{"arch": "resnet", "model": "self-supervised image encoder", "dataset": "drawn branching plants", "train_examples": 145000, "image_size": 32, "crop_scale_min": 0.3, "horizontal_flip": false, "color_jitter": 0.6, "cutout": 0.25, "method": "simclr", "norm": "batchnorm", "activation": "relu", "depths": [6, 6, 6], "kernel_size": 3, "stem": "single", "avg_pool_shortcut": true, "widths": [48, 96, 192], "projector_hidden": 512, "projector_out": 128, "projector_hidden_layers": 1, "temperature": 0.1, "init": "orthogonal", "residual_init": "zero_last", "optimizer": "soap", "beta2": 0.95, "lr": 0.003, "beta1": 0.95, "shampoo_beta": 0.95, "eps": 1e-08, "precondition_frequency": 20, "max_precond_dim": 1536, "merge_dims": false, "one_sided": false, "adamw_lr_other_params": 0.00081, "grad_clip": 5.0, "steps": 6300, "batch_size": 512, "epochs": 22.2, "lr_schedule": "cosine", "final_lr_fraction": 0, "warmup_steps": 180, "weight_decay": 0.3, "adamw_weight_decay_other_params": 0}
Rows from block 11, named by matrix and row number. Rows with one number belong to one channel. Each number is 500 + 50 x the weight over its row's rms, rounded and kept within 0 to 999. All counts start at 0. Numbers have three digits each. After the name is the row's rms in percent of the matrix's.
# convs0: first 3x3 conv (model.blocks.11.convs.0.weight, 96x96x3x3), inputs 84-90, a 3x3 kernel for each
# convs1: second 3x3 conv (model.blocks.11.convs.1.weight, 96x96x3x3, transposed), outputs 84-90, a 3x3 kernel for each
convs0.0 097:493537459592526439468498460525529507480485456477525471581414482495452459494479426503409526512478437495556485497508481574456385540496452523464497435517453489506526479536513407593385488507474
convs1.0 097:436491460473501512470471504562441541419425504415486554492540491427472514496457488494556532495648602461566562423538477505421512427481587499534471429505486485528426509547503396498460517429550
convs0.1 097:534571570508483470505473487541511443452522509515523492452498601448453421451504498514505511441478504443498496542549482563488439510446478536561489508479503496516429531516428558565405514454536
convs1.1 104:517572529430547511475495470491454458457487502493481522451463407555500462459488430560549477573540506477514491588641464477414424390485536500495482399501487435486498467465504499501454496459549
convs0.2 099:500492489459488521517544608489467535482496505519456531500460426577488595503414534552527509515416453408471488443456499625541496564453469558494517579436551448489583503540569493552477527553446
convs1.2 103:455491502540558530476459517469448466555566544560491487458517533408481505528594585496488513455505523529580516559436513380466485496404541495480484479516427443488580507474411507556547499478472
convs0.3 101:463495566464547532499497518497525443441492459539444506470392578525437534520516469514531569489656622450552430456417500512416475563503434547490431552452475557519535419527541572468488427602553
convs1.3 100:521512516529519536446539572463535433456536557463467543535505466362457495474417463502375417401377537534446479408495435524525523438473465512474519528470518515454469617497444510525541536521532
convs0.4 104:475478488491504496535533503484466495504356521527511466514550503408558457524506530503529460518641511515609545522461494475491465443484459535496465561451461494519495467571485521542508540476506
convs1.4 103:504450493459462492481508433500431550516555453455588508518491567516532496508483547535519499429467544471484518603586504546482497430534446541471375424490482484517478508533501509535504494584425
convs0.5 078:509538475512506487526509516528528529431491473524480416522499503548500610557491555545462421513480482505444435491592514522686551543472511458486451474431529497479507506527534464462458537414500
convs1.5 083:554530519551452492460458451606613647434402433485403451456506556503510496519614512509617531448422524449452561518488487456427535495627556557476433499565519513533461466464536493508549500562505
convs0.6 107:493457514537548494457449554495486448480450489445483563468538562569409430553561521489565469597438511457422472450517494473558507508493498471586491465543519406502509572513457409491464499474559
convs1.6 098:416449551530450450554506505535510547528498588471479504542473438545538438384464574604542512521426433509524545552499555501420621539475526525438533503575533596490516515504507473499509472465512
convs0.7 102:482532530515515491542467520580434492508471526434532458489470462437579470401531520459466515463533493501432495517604461551561433459517530499397504452439476446535495427551540516467536554576506
convs1.7 104:410455476511466521511445523428499525503508540530525604490554436520490518538495444452516440621557560528477542468403508473442422385469510523547516478459475461459556551502564574456465544554405
convs0.8 088:528453502548563598465515530477578491497422474542482525495474491470457502491537474438410549486492400557542548453577533568611469585406470540406487492446494537569421525485538514477366552511455
convs1.8 098:506483418584513430606524529505421486502483600522565568460484586537557566534541615445475484558621573512476529512424467547571479517489454535457504490594539526520521432556523467570523516543456
convs0.9 097:470449488482515477509467459422493493489535490551554436481520478627483545438616473489485491431499528544430573564480475366542601459661513460428465471444471563484530494517502526471568553446488
convs1.9 095:500532467491549483473458549585538473574534456552542690492513529416536463412372423415526451499497562573489490558406618574495536518530642511453507475494551455542495529501425512541505504520564
convs0.10 091:527530559580491489455507512499492510472486431462464492489452510523419522532467499447510562501580527450510510500568463492459408586528553487576529500503500464503517511506481485457517499517531
convs1.10 098:456473524509512504468544529502547516472519529547524538499506485506494529499461589486589435499541532526520492526582494541543573485528531454495454381569458440533448490458494489485520521603509
convs0.11 102:506440474528532554521489446510482519513475528484468533514513513606405473532517460521500504454458565509388536418500534481480451468513543454509447482457559588507489494464539452560465509486464
convs1.11 105:467530510518471494539452509499509516529557421514574502530539492377491566573442440469513507454486495504572576547553558469531538436536456402457408585482369544501422485458464492578504476544462
convs0.12 097:544534497442609555513443451487472494484461493474495445459497493567399489499441456513608434420406559547523452519563474515556443470438505533540503499509508508497444499408510537544378445487437
convs1.12 102:479514460423425505537492464525542538451581551513563557476522495459568462507552526551436504592526449466491552425531514520376476441520534539529593515485500551429517449490478529382477447495501
convs0.13 105:480576493466476493503498440521545449601493477442502479494543498523371458455486547542501488532393493436540554546563437539401428467519502439444522467494554495478549405524574484500492521516467
convs1.13 102:544491470526460506508416525594436562540323572443474494452471434543520450525537536549467553584457367634444512576515445553465520509570569451455602471589532521545508483543549460474575499468417
convs0.14 093:458450508453569562508586486551520471529463465528409515507563555634512334497503507486507452432583592475507397490551527532489411522498449535453443516474481554573526521581544626602395470435487
convs1.14 094:535497490490462513423531488533552524506570467553567379477441485541551477531580475567508623493466493491426404505485475464444423492431490502542533477437518486440514523365430421446468563540532
convs0.15 106:522505548495455506497506465515493484507503495469485476478536436556443496569465499487481520547399505429471557466460515384548565547559463527475555430509538442534508469486585478545404438491461
convs1.15 097:469561491504575552538516519528548447449522466466522426544553483561515510489517544504609478501630434537492482437510472487464517537473509473508425473469489550458441514514476453490529538489453
convs0.16 101:544514503471418516452461498438528499490505483513559477453517512558506446545443485411567500543658537603524549496524510526484414533443375571461515465482480460493542475487536586500525472466519
convs1.16 102:527515527502464518509557489442463434441423493488456527480497446471501554426406370463538550456464491473399448475534430547510419528422491482493502547476534547471522478463494501465554493439455
convs0.17 105:469496540405501544482441510564512435469482494539548495529413503441563502502473524465489449449434581444451474488532485493429502488493531545617437477520538501461553528460586466396404539516570
convs1.17 099:551540487471491532442490521583518518526399454616535432506397494491477427475529484495482418561522576610443514493484405461493450579522514509545569541503523527503435520582482447546536522454542
convs0.18 102:529596459543528474497401544530432517403571510548480448483499523534498466461530470432497476544493499493545551523505478556403481463504595499403504425535557520576535477477494442515500473488542
convs1.18 105:508525532527497547514473522511473462572520496479457444539490537515462485461508454512529527528481583425471531580514585446425534407553405378542482493542504551466507529493547533487479515542557
convs0.19 099:480509517518516538402483495527453505439525517528462549451448467554507460518578480529464559415467536507514463495535550457468514509446473446539504476514533480556534516481479547534496481458498
convs1.19 096:574506518515486545600641550489585494496575561544439473537554567400410490520527559563510436494532548480509442440594514541411459460494411530506505500472434494512539480412408511530544601515484
convs0.20 103:446491489505472492510506458447538541456525508487483484474525575504478546516567503493592516475520444524503464527565448554431511504447527509515483548463527471481507517477463498516465501542465
convs1.20 102:536546449498572580438444520487538548454403525497482495508486472526494420464445486505535567472439489572499450445523366382433530532417447547523531531546578488467464433515492553380515438508495
convs0.21 085:438489488553440441429430445554518516500491452561487472609589458509519484582485500493641525452391465538480465469441558510531470508563542455477490529537453474520602507447479479424497522552534
convs1.21 098:566532467564531451447474501449499515602559479516534545606547533511491501513484421484488493484496482413390418562510500577406450463494441457462500404448468465455524537491617461462438549457559
convs0.22 106:474490507489492512486567500528497503440421487464509464491512501474643454569439466526482563511500546448475515488550507525457544494492493459544439513525468526537486483562464535411478488534529
convs1.22 103:502441434509509595451532409525535542539471468462545434501483572590485494411539532468561507485549492401542536535461518498502503487484488475465436434540491442639506493486539487473507433532472
convs0.23 115:413508518543415522494520521483500487491506522457506487509513474467454503487459535503547543423423561526385503547536490435580485478550533479555448508566475463559516481430550488463481480526528
convs1.23 107:438430498505447472497441455493474475518520462523482425442435540543401531504562456557447536416626567553476461497526520385455506573465478467418389437517396552392473502520454508451454474466457
convs0.24 095:454510477484508592533525536506537479514588476495420536429476472498453441513560489550515472471517424509577561517461554472524532515493555525491423444612513549516560510500547583563563433410508
convs1.24 098:484566561429424475495462523435519536503528452490546553517457494418445441547498429500425517518479479379473506493469535453509501504492500454500497554426510453520558548450534492465553545507493
convs0.25 096:488470594410438526458483441458440520535450537467480484540570449513578539455513457482508457518527522538497515467605496481458504431444563507632405521513455472565468493533539545476439549487511
convs1.25 091:512586500517453564435504533506421399530619378492533533434494489583534500546479514475451429567514556434464514530602569570577570423518473404502447515479508590470447508573451479555558483606525
convs0.26 101:505449529504482443520476488546423478538556444518531415564498477563482506571489490458537475520488613451448506496489424468488395489511412457602541480511538502502560541492448459484490501511420
convs1.26 095:432572517448473533475500572494497605539468460623404516474460510498475565493468535599512472512548532532465507561470488480470479482522443499465552531554486437508518481524472476579463529504569
convs0.27 092:482524545562556558503406385468433537517522501521463471586413474511525482460500465504591482373583426431596483544463464587480514600425549547464472448459542453523468496550521555516406456382406
convs1.27 093:539513496390615559542605491599503499521534509565478438464494544491364517431515429496494463409461574511409521398511459556528422558497511544532511460496528443477490453457499505396515492461536
convs0.28 098:464448476476534594495613504509489462566550478504481505425519536485608521543481584531502453554548440495502479502469557483513582490452481500379592424594556427486445450531468530550427525391438
convs1.28 103:466524499480516532581560539542576418481480490559537510445486499492473429474569489498531530598358434511463512426510610519504502475513472498413539416425437471491451492482496470591539519520562
convs0.29 101:495454459506514524487522482513504493497477516532511597557417481479593425517498492520548533494583460499496503563417428504495477484528466491441439613438584551503539482490502510496517511536410
convs1.29 109:413555552459516593532435553497452541530526520429534537648461445567544453596603534615534475543533456556408466442513540594481493516500520463524393540453477558456513536551583545490513500529491
convs0.30 092:500499552545495531517590514488519511448478532479538483448417494551490465469492524503517497549641476486579555552564445547482434478501493519459581470589464501531442492517557395573497550526462
convs1.30 088:471459490505431489505531556393521530529476520535566555482422544524429319542472452474443505457547407495436566478471497507492449393583456478416461492433493526515513428447544443576372472458458
convs0.31 109:535528470486535474505522535524478546513455582501471474534456539544500430525616510492510510486462478482521452489459463559505441564486594490382590568365488471457442433548450502562500532516509
convs1.31 101:424497494448440499453404539513467496449521555516473444433464482499449497520563423530466491521472446517503574467423375458497483511578487406438524477540501488503544539513502560522509528563496
convs0.32 110:495533463540536479453450522471484541496509567492560449448512477538534446443553489543515565530457516504437363475531482443584482485594469458480499555515423567527457440491528537492488373582513
convs1.32 104:438460547549471500490510390437510553447522474417482560512476552517506622518484576533430516490470444489505488488463530596512552574589532554465464540489505548464504507539458521398434496438528
convs0.33 103:433515504643564477450497544525487531461483465496506481479522472549572551396495524546568427549520478526473520464531513511572479523449512523455496511389429574505460458445440543464625463545510
convs1.33 111:497546540439408483464396511501473545532512427489478456436429457506449416550577528423541476585544461514456398407461479509501591515535460499525455469485508482497454547520432638589551518504465
convs0.34 104:495433523530461554455551466495547462531546494517499498572482462339499573380498522461487517470569497511487490474554484600550465516589540490574460512532543503481499520395506513493505457468495
convs1.34 101:474480396551494558542537504523475507491495480544517501529413476542398518512391500511451536495422508492647475491528516491543453532558545482599515554507479520474400506467525493539510470471490
convs0.35 088:521615583510501444509520463398411488476562429464497476527539322493430471508498464421474470478604560502492476537510499553505458514440435451480484515484571533475503485592552562510562537534451
convs1.35 091:515518574500508604508522550469516492495464535544562654487421490556509515539485496473554510428466598608529567420350438396442603528658613413385457481529428487407439497527436459503465478524575
convs0.36 096:466460563541597617398443421556517604496448507481455463607589578490387328370468517508468542555534540485499469484564543527461409545482505484448477494474534500547509496585536533470496435503484
convs1.36 098:568566546470457509578493468514406448503403497530503534482407455412554433475448488499570553461564558552496562558586452569472468526492552510541437470448440467495513481503539545530489495577531
convs0.37 084:520538482443554559515465534476429574534504560513567543496533475494500474570518500444521515530530602547462465488461485474528445441509560624540478524567494454499509482541433480504444458466460
convs1.37 099:517528453536515474558459488496410477445384511419479349461495505446460482589554509546528445429484505462523535497566543412538562451521544467547450484543422496580394535531500558640472459540512
convs0.38 115:514516508475463487480573521478510458452522544506431550512480477492507536469521510441526446476561560575499507444463516481533468505461516468517486415547492460517537482474503505607543479457504
convs1.38 110:515451500513476484481502561533449541442436467510523456511538524494425616464507505421533511453459563474467494426548482409510532548465511438509508564477554543616433471495434522559523494524552
convs0.39 095:433507447444546480555548453496528484525558523533496500595416506542487423487472488535521470394545581439416513597582530444523467491505463493449490468488493470547562445467500459418413494438512
convs1.39 097:497428401504474491513439485469446578493490501503455576422465514574395557577556507471574503527543543492527520543482516560460493563455447556585513486582462527565484524606481579698578481514513
convs0.40 096:514447516522507501508567457517567461482486456481468463423505473502572522474522486513434503504533480480487399478565505423421486459495522470564491432460458497489438531512439412554559518464468
convs1.40 092:487491534599492465564483484539580545583563441504515560491582596516477534506525577553547597491487461482408558540565443480422507516405459540596456517549422484455578394407412556418467486483541
convs0.41 088:466479542555517616546499529503537529509458485501559534489422450506426325458449444540480506490371381402474504478466459598584416592604539466518412546637484497476496545412522535559557507518522
convs1.41 092:486583536512587500500573510566431523512504476414541469531530510452451379472427495512413596457476421574552511507443488511582571510473523548479551476501511629563564537542476441455563482443503
convs0.42 101:515462490543487451528516456491504503496490456569471496522449430495582443474466460498482514466580467505505462534525455483557463519505424468482550509497550552474549504541471613466470500469491
convs1.42 099:529472571447515540491500524457476504470480562460463522453605502427528468454511469523540517432523523441449479574531577626412554502493537483545434501502408423474477477485474547501467462452479
convs0.43 093:508477516510537526504453545524500525478512502543450462458516451487464454566425488368581484525610487429525595469505463536530496513580496474528554515630561506497587475474503534458492551473558
convs1.43 096:495436482490463451521517530525577519520475404464575555522545476458442375523512449571510442611393387495463541604554508512595465537517455452449460450419434519461428585493451619560542519539423
convs0.44 131:456472564452554530497429472505482493537491457487473503502489527465529496479570503383567603508653475553490488493441463472508596531560460489452569497522495506446465420545537572504440574475506
convs1.44 113:526545477485494490542515410487520489490512498455511516440482520549444450500526544493466482416405453427422503527480504543551530555495534545519475506520523442585529443461566502493441496483469
convs0.45 094:430583567432645517508554541471538465470536490497493486445534421509599564482445389507571532543542447482486446531532522600558496550503498472553535544475540547497468459517538397486570486461420
convs1.45 099:439494507495502519435480536410510517439437414392480510511494570569438564526484520562525486579519515504538508515417474545570386542525359517459524519515535470433482447481519502530422460452508
convs0.46 100:481509496488533556552484549509536529461578476476489445471491515539481485520404491492465551519473534480529510506491465505428507518441528424472517579489530583537457485532469479482472474465457
convs1.46 100:458430485467447550495533487510516492520494539490514489526537512513568460486520591481471546512600491451510465427499580438431545436452446488490393441520511485498511480468457530507513551452429
convs0.47 094:456527526549505470471462414521560499487468521475506482524499504443471555570476422510539532446547537514542533534438421526507528505471466466548614488584575456509491511488523511576426544531416
convs1.47 103:520529435471502515518468533437492457549415500462407489479420479428513472451469475425581438526581462515489569454500527477524588527511595579484368485463400429532525496535587481495452552486471
convs0.48 108:510517433393444526473525533506538466438477461523517471449499532507538506540545533491553547556469481459479519472487499497396407478488535454444612484486494509566486533434371448564739470549400
convs1.48 109:536473486519545574498455417499461554435506493433478480543553515488498615512423446483480516463590527401489487464585466661496508488474518540511455517525503475487459513549544482368398388500565
convs0.49 103:467513519419498562474445505520472511563432478496494432515460525471458519540473469502471471501515493528513471499543526471548429525422529410516518480434452446528513461500531442543476422402479
convs1.49 105:530547476523561500477551529554512480445497515447358498471504491478486521479467493529545467463528470527531471463457483586472463524531517560452473606507504566555477462494503422511520586531408
convs0.50 112:501488477529507532565536458485462505427499576520461531463442561492420535558552542507378474531604400526476442520454511468590597487461445460542469531431534442518550523506427584424472520491513
convs1.50 105:536516424542470400405519495409416474492539381555491524529571404522559533562519500436606522518504439519567544478592508477542507497475532460513517464485443523497549469537509544452433493574553
convs0.51 099:537557521523451468446438470500498513528455470541469495551497494510389531504542488510555496530505425472566527533493450438401601480539559451524446458563437558432516573472460437451470527495517
convs1.51 102:511508532562394545496549524539510468527448438436434465512545590483446440482506432482356516503502528491481537463446561562523478604526462576483562511549509620485532528579488455404478543534428
convs0.52 094:517509544540561518425509533493481500576495526536472536604462465480466505488585573489397458424476529518515478504501523486501582499495470488544415500540543514492464488584570514412461399499468
convs1.52 096:447527588516525475497483433504528497534467450508450613559512424508370496515499510516533483442627542533422472534502521458526535510540510538577488459546543460529504553507479489494512502508437
convs0.53 104:471396441481470534550528474498508542522532514471520441463458469492495478517550541488452543458443482550501491473455501515468462510516513506498521460491540465510527614508443518544549434532562
convs1.53 099:495489503496531540532464464435398595554483564378492503501466432460461510525555472510509475499433457549486482585564445628533506587411459505551497533473507526445592554445515455454477542492477
convs0.54 103:480475515564463509464456503525527428607549472548477503570488439472508565488500541504437547537516474459473531468472455583519427524475565446519565507548547535491543578426495502550496487457489
convs1.54 098:493565511468510344504534514446428477532474495527420536533519540442445466489484417526499549557290403500633569548520555439500597456609475458499580529586520553485489443456495496515384498447467
convs0.55 099:521445523511592540463486410453553495481449488494566487585538481546421455509516511446456540454565442458460541521536481523495503469488478549535486479435523511519516382534556597557491506462463
convs1.55 098:548487512462467541490553458396463494499467579494370583460522487555573560534476417459515472600539511466485478515526465467500429560440512444584515503469529520494429505514523482502564537401457
convs0.56 094:419396439464481517468474423430475534500496470475465524562552478456548487453406438509568432491547541514451517471454506470451396486534510484457417526445497498452576468492453582543491565513508
convs1.56 094:550552554517532499557485569530566500512553464423554626558502563439440434515433546548604437430509503523460527488462471484518545511539442512586464623582480513505534497509554477558538502444529
convs0.57 110:516525533477557521492511509520558437485491569481526491497481507470527508554508472432391506456470288515531566558530540491528503541431538544481558504549565488486437497581509443549507495515438
convs1.57 105:516482535502442443491478525478516527420515527537524465457450410483491489536478463473519547452453479477434518446489525464621587477523450554501450496506416438470475466444473481528466530478490
convs0.58 089:456489458432432502515465468479462460524448559502535501464512458530476513544471514555548574493555434553462502424452616449569572508564575410538407552532533487492549506485500349480505481524551
convs1.58 098:525476475522530569466511491507387475464512524525488588510463455489462607513495546577569514558695544488542521503481484447524397499453435489485397388476485526454524540518494385416401451387472
convs0.59 113:459488505500439471411442491496450536509491450522524470520420550444481581500493502497501511444544590482563479498495476551500429476480488434551477483557525478474489446537541534477514528526400
convs1.59 109:596548552502525503529558517519551461531473524481519523509599505489480514485589541549517526579571491538502510490405592477555530586527484450472591484412575496430590504427565553504491505494562
convs0.60 105:505505456643576463416441533522559518523485478464482515531528487454480475515458505508415464461480500469464593531516477515506470433436515522563545451467543454494529494504525576541473496425434
convs1.60 108:503437531481472471513439376479502553443479432466422498511586535508574509493553554504609513548622600516402415512463484457379403479424502488480502425649540565495489519429435535585500493438532
convs0.61 093:501480437489496491495453500464505528472549478480474455555524510411438456523468508501515436534486460542554459438511492466521471498476462489412551463464574500399372507477452560496472490547569
convs1.61 100:494513502541541522567464559569512480454499467532492414525548589538488488420481511572519549463441598453482516512475505517474456557478527503587525419501534485444418480540516512527455512494449
convs0.62 093:544415494536490469461525511434481586519493429532536512480448510466498482458456559524488444497557531487486594518567538452490510492471431491470401568534471535568513574467564481490472428505498
convs1.62 099:510461493579559491571549450606480463519431504596541594451447492528493440481516515482504483534425513522564462539485464528536540536508475518475451518420392536493491582537500539532542524449586
convs0.63 091:492529516514441537533536520446456502481580456518466517494488533486443538520428513532569498464420422625473525457587516529557612464500505527530489519511550547609519535539498563554512445523494
convs1.63 093:453458443559529514560572447456390470447473487517464537503552484506489475446477428440516356491438518496567495509412452411481508472600533535411545498492481526515518499576521516494592570491539
convs0.64 104:495546520565508569533520497536461515486460509502457496563493526514478446485498494548465468519380515480559486452449542535431453565514488497537411510556563556534505522549486478348472465507503
convs1.64 094:557507506529495572548513449569579567533565493561548491379505552475514558595546547490506508543533458539393404431545482665561519428445441510544474535546560503563568527524439442446384471519532
convs0.65 089:426492500535458564517558436496472479522498433461484519556526462475535496479579516469514447447614530459423430457453472478463470465486462488470472522515504429505436542463529521536471443597545
convs1.65 098:481490508496504529593537445506538526399479475521572656440472546492548602421404472550530467536443553505592585563523453499333505487504527412501554429513565554531611598591421459534546496528535
convs0.66 089:451534445511554549511399563530516537497457483489489580431450575471402498490440447550529493502638576493532518506454460576563451442505536555501524503580524498515524396466513423419484449476462
convs1.66 106:477497510442478447473498472422442459476475438490519476410457409491418454454461511400549489500577599422485516534509527474505483528564528525500523577516459475561483482553408478619605489573543
convs0.67 097:523502446486616438591496470516531462457498513551482550469519507630528519441437498480430503476428532496515513510591536475563440566362541544550475532480455506494487503509530586498432492486467
convs1.67 104:502575540487400524524543467606547440495549543447586424561464539507524538528597526481485529505448399449486528428603500581569444551442466420498496495590433550484518575523506504571525518531490
convs0.68 089:523442512485510500500507506505457514507509490453471508426449534484554426480430504501417466567508566468524515545392522522497552433521597572533523619488396504556508473542482474414520476467474
convs1.68 086:556513437545530513622536494503534510475500571475602500508458578458499468425551476483521531485491520421414513438527525509568437467504520504569452552540545425567537502484471462454503485431540
convs0.69 103:539499516485480479475490550512452443506427481488503510464505476475527471549507533493528486512513465426514508522501477539482404503497533515561525504489463500604537479547513563459519459476530
convs1.69 098:442454444418393388483460447555479463502468504453420451420505511507488490439474473414400500487583580485479477507466484531639510503503493566572485468650595476486570438515501556532517550509515
convs0.70 089:502591499523515546487509463535594497501538490459486475564520405467439562437588501476431497533442457531483561515493522477631536505585481472473592448523514540509522475421460503377540545564489
convs1.70 094:524464531386423508406429493512544421555505363528564506482469431472539471599467522506495527452635545470481521504526477499473523474426453491523502477527499581659652510503489510469552523501515
convs0.71 097:463450502491398454436498472448493517516452491556475495475453507529463413518493522472504531465429538552537463472481546424537518498328557524527550479548579445476542520500475535421492499477454
convs1.71 099:472466544505506545549588539479510450457577360467528420474482498544426495463540520459372442463543444537513571504514361443547453598496429462520480518618446458501466489473507500451468501467540
convs0.72 092:473571524602535460602556376424492487523596478467514475464500456426467537443412462494503534567479506549552415489526529639405467548560448546471526490420507455504518471473538427502510491480488
convs1.72 100:623455474599440499539492483509480560422534483555380446588410501570574523499532509547482470364427478518508492447450470496491452475523521484520580486597507549468494514497547492562480487551430
convs0.73 105:517474444441413525487472419537466501466552503542435494524396459529525452554430531481574458469562535496520553549471573538480420573440595471469508499441537443549473500479487510471505507507514
convs1.73 096:493480535406500525405457481431520461447558492583566522481570499401477505519536482508591535575458456488578527489475595545503489443549567587485529587453461460502569527455471518459487475488511
convs0.74 108:547471464520517497501466543515449545518513481466550514453467561463548559465485459537420483499561509496493511494514554438580525458674518478559492504647474543590441512542523453557473484507462
convs1.74 097:475555467526569509435615525465504490557534437587442437520543484512471507452567548490573487511496500543534421480425483418600496539521421536524434473485456533458479411495483476497445453520402
convs0.75 100:532503472390508500514495504548491511531452550503462491483526419386550474593503520426571482434448499516475516519512459439490584503517582529456413495468458511486456516439475424522437491495494
convs1.75 093:541492463436591462524456517646437476563587532501694501491498404622486594478470474537519500511485520559392447330512533513589379493456461504599506478578610533505602497548518461459455505496521
convs0.76 097:542557383499465458428545516512424373443492492535458451445506546459445535519489509499511488581544593526584586502492522502550500498472502506512497459545478498484539556512508398351467562574391
convs1.76 096:405525574459419491542494502476424506376410488531507502516517556520459532558569470554572479481418448522480477497493429465436460457423511443541530523505471480481483484514456532490367480473522
convs0.77 088:495529497495550547416409477449458543402523516483483504421511437476480524521587492456500474579578479427537456475450461449447420512453480512480529504480467444445527496491501543584510527570469
convs1.77 094:484484557438396453486506495489495500488553555483468540569451520518553561537480523463359533371447480504597587465464551424443547474499557480536583425466510515455498516562592466533608530520531
convs0.78 098:458518537491505533462552489560514469518494494484559502465457500517503495508450424499440396434453524465498542511511481626476430565367594507508444572547480512514457460453433491552523569502469
convs1.78 104:422536539446603516522536444453468522486424481402504503524553548487526522511503495508555563570620525484437546559518486531438418495447511560396524412550493490449492430462573474522543498471550
convs0.79 103:517478571445483431548490504500509499468445492526485539466453514598545461473486545498450531498537517498558516482522477561385564453548548525507537512577547560531462446494559503532422488483482
convs1.79 095:494492465520425605429525504428432530520458500577543393477429455479462544478545505434434517578634564481601543437440506559458473478505523587463471386476607510602463423505501523446605487529487
convs0.80 101:485502525477472465409473515469539516525488448480546472528424529459501536543519548468472538509544561459556463519464516570455550444443414509497511555524516558456462553470466465451531416533495
convs1.80 107:442412561543409391449434464551527521505495508554518549440529450447460521502420548516448520493591516493581465481510514526520513478548557533504428432502502506438448527565479475442474464560514
convs0.81 096:491479498473619522409457451512541458543564490549417511494505539454492480556553513484460498426428534470546452496553492576478469487445560476521511484543560539555603429512580485576507619429524
convs1.81 101:456405533455464470481483547429479435472519477525443539553448486482474486496482518431536544546461422516344369497308586369528512453507399482533500518577466498441496508473605576457541500513426
convs0.82 122:450487500429519457465464516457459531537520471458521494465516525527541474540494484503583468419541640544412453447594515509601452500507480517505489405588460475523507519449476456635357479535543
convs1.82 108:485490526477421519510403472519495525462506400483402494490481542574508520492420476493444461454393510493528489500504470452579565557494423510428501519439442476469532471497470338497444602452539
convs0.83 117:480494476499515530492495463536468517543489484455557388496530489592528468548480562606479412577659521485572558453460594519430499512421508480540486433528475506553559441482536509402458435558426
convs1.83 106:543511517527486449437480467521513456508512490465536461496534444472528493478524504424432482498307421485485489483526520522527464464566454450490574462540658481470568397437558422374591524420513
convs0.84 110:491486530480416592520476502491535509518550526515459470480508531491425473526474489454481483464442414554540476534517554452549461468430559493531472452537583499426499471486498509521526534478514
convs1.84 108:460463459566571433475557444476449490477553544519480439486541538486604538495547574428477533482382432522549479567487387445398533541547480426450552526499494506493522458510498468462519429511487
convs0.85 109:510533505459510509468509534513480498520539476517516502508580550556412572546475561481420604484464532366455559483547516505470543524475489442592485546475537481610445534482510546422564468520516
convs1.85 107:461519503489480451562474531459308530552417520514588400468454569534515469513595479470512539526478450427561472599557491591596565503425491446488532450481501452532449533538509478515478534496474
convs0.86 119:481508431393623603559509508521475464512482511478541482551522539544355517532466538517489465428524498565463528480573498556558540515563483542476547527494400518543495537448461399669501500459497
convs1.86 098:549600491521468584375488536555477437464413459555480518499504522458504445532472531451542435541481573503580537489466473483541559489461500498478480519544530488534485505512496534467486528501521
convs0.87 100:497442534415457570475470524423507501522463527503532509535476497453437496496483515463512557554615569461535456477530526491410507536495512513473480455552443501543580488501449444414588520517430
convs1.87 102:446469499461565547490495485510530461495520559448573523470487516601506461516610513571636479559563534445431552414506421421418543455483540471346461412546554532517500545543515487527539495409553
convs0.88 093:462489466543642553503460490551531584443472407450489507506531503615442534524483487498425500473399485583546535425449481483476482587551573531558475579540471486544460512490562619661537403434406
convs1.88 100:539458518440566517551504447500474492584571488541538525516545546533562543520485561526479501511515484549508489473512526463538488560450504479428531394591498541524573427296357410290403590539615
convs0.89 099:474442437428410575547495455472487546449530500508446539530479557535423531542566496482560521478499525468385403509524506496485557563429419516492452500545562530543457427480522575512422516544488
convs1.89 106:560479460476518588600555448522432429514546495443429503565564430460638517519491554569467521601522487534499545473519516436442584408384489561446493478521509436438460490544490627508523588543479
convs0.90 095:574464495455529423540444490503473468486539468473494533525549539462440470480560513454444536463552453464594490501603478541482449565512537526483489539530544539538496499531548590475419517497541
convs1.90 098:526544481501540441495563464550439407497552505559625447443529445588474508485555483468586525555577565573502373445595485527608456551340446547489477381499586435568572552530467387495518578524542
convs0.91 100:419474433481420531495509488572442517494560473536524505467437518490544440463517545481563501482424432539435462555521448515439510559486486476600502478512538492501442492369490688627448435495563
convs1.91 096:548530528604538520411467474451527461491403501514543417470455522553510518491494497403557550451385442570477543529493491526514489520477544549574463497528512517455536592492458432401469456399476
convs0.92 106:445563557480533472459487529480542506518435432538532575501410545512502409559535408516505469518556573441534494495538448478374470506461429421414429473459505549543481488517577469440389515557549
convs1.92 102:486496492480424431463465502486445544478496425518467452527461424465415404489461558425465522510362419550569460483420479489434550580555506527440518607596477512585468500486467580532482454491487
convs0.93 088:512478522492477527522554517520552502562571543529500518455468450525475524472517503605554481506471379574510478502543542571592543548500483537503444582516591619527565475470443472480591512524472
convs1.93 091:495493495526611580443527462488597529469487477525416515543455499531499527490406426492543457484432444579369401548525510496438396484468492563503506496497436535502506504523629465520487529486526
convs0.94 105:493453518540487423570429458461532524470485546535421592452445425493564463458567428485453475515413430487514449531482462465562497499445529505442454509449586578481570524505509473566472451533554
convs1.94 104:475494485540552437506511493518458454466503444471471439517522519460379514588473551558531472504483450468434521556651521531505581455525481484449521503465417415517516492574502469573495517425535
convs0.95 090:490578484570568423422539417574526532503544542525510490454461483486410463518431405444489515510424429460535454545576441513493503487543655475434507521553544434540505517442457549439442508500434
convs1.95 099:502517451547551470502486485457540589490509571509457472536460508491444527464438490519427546528488441544531542502451507536489584502579602466422506482475448491552539504542527622482532502482498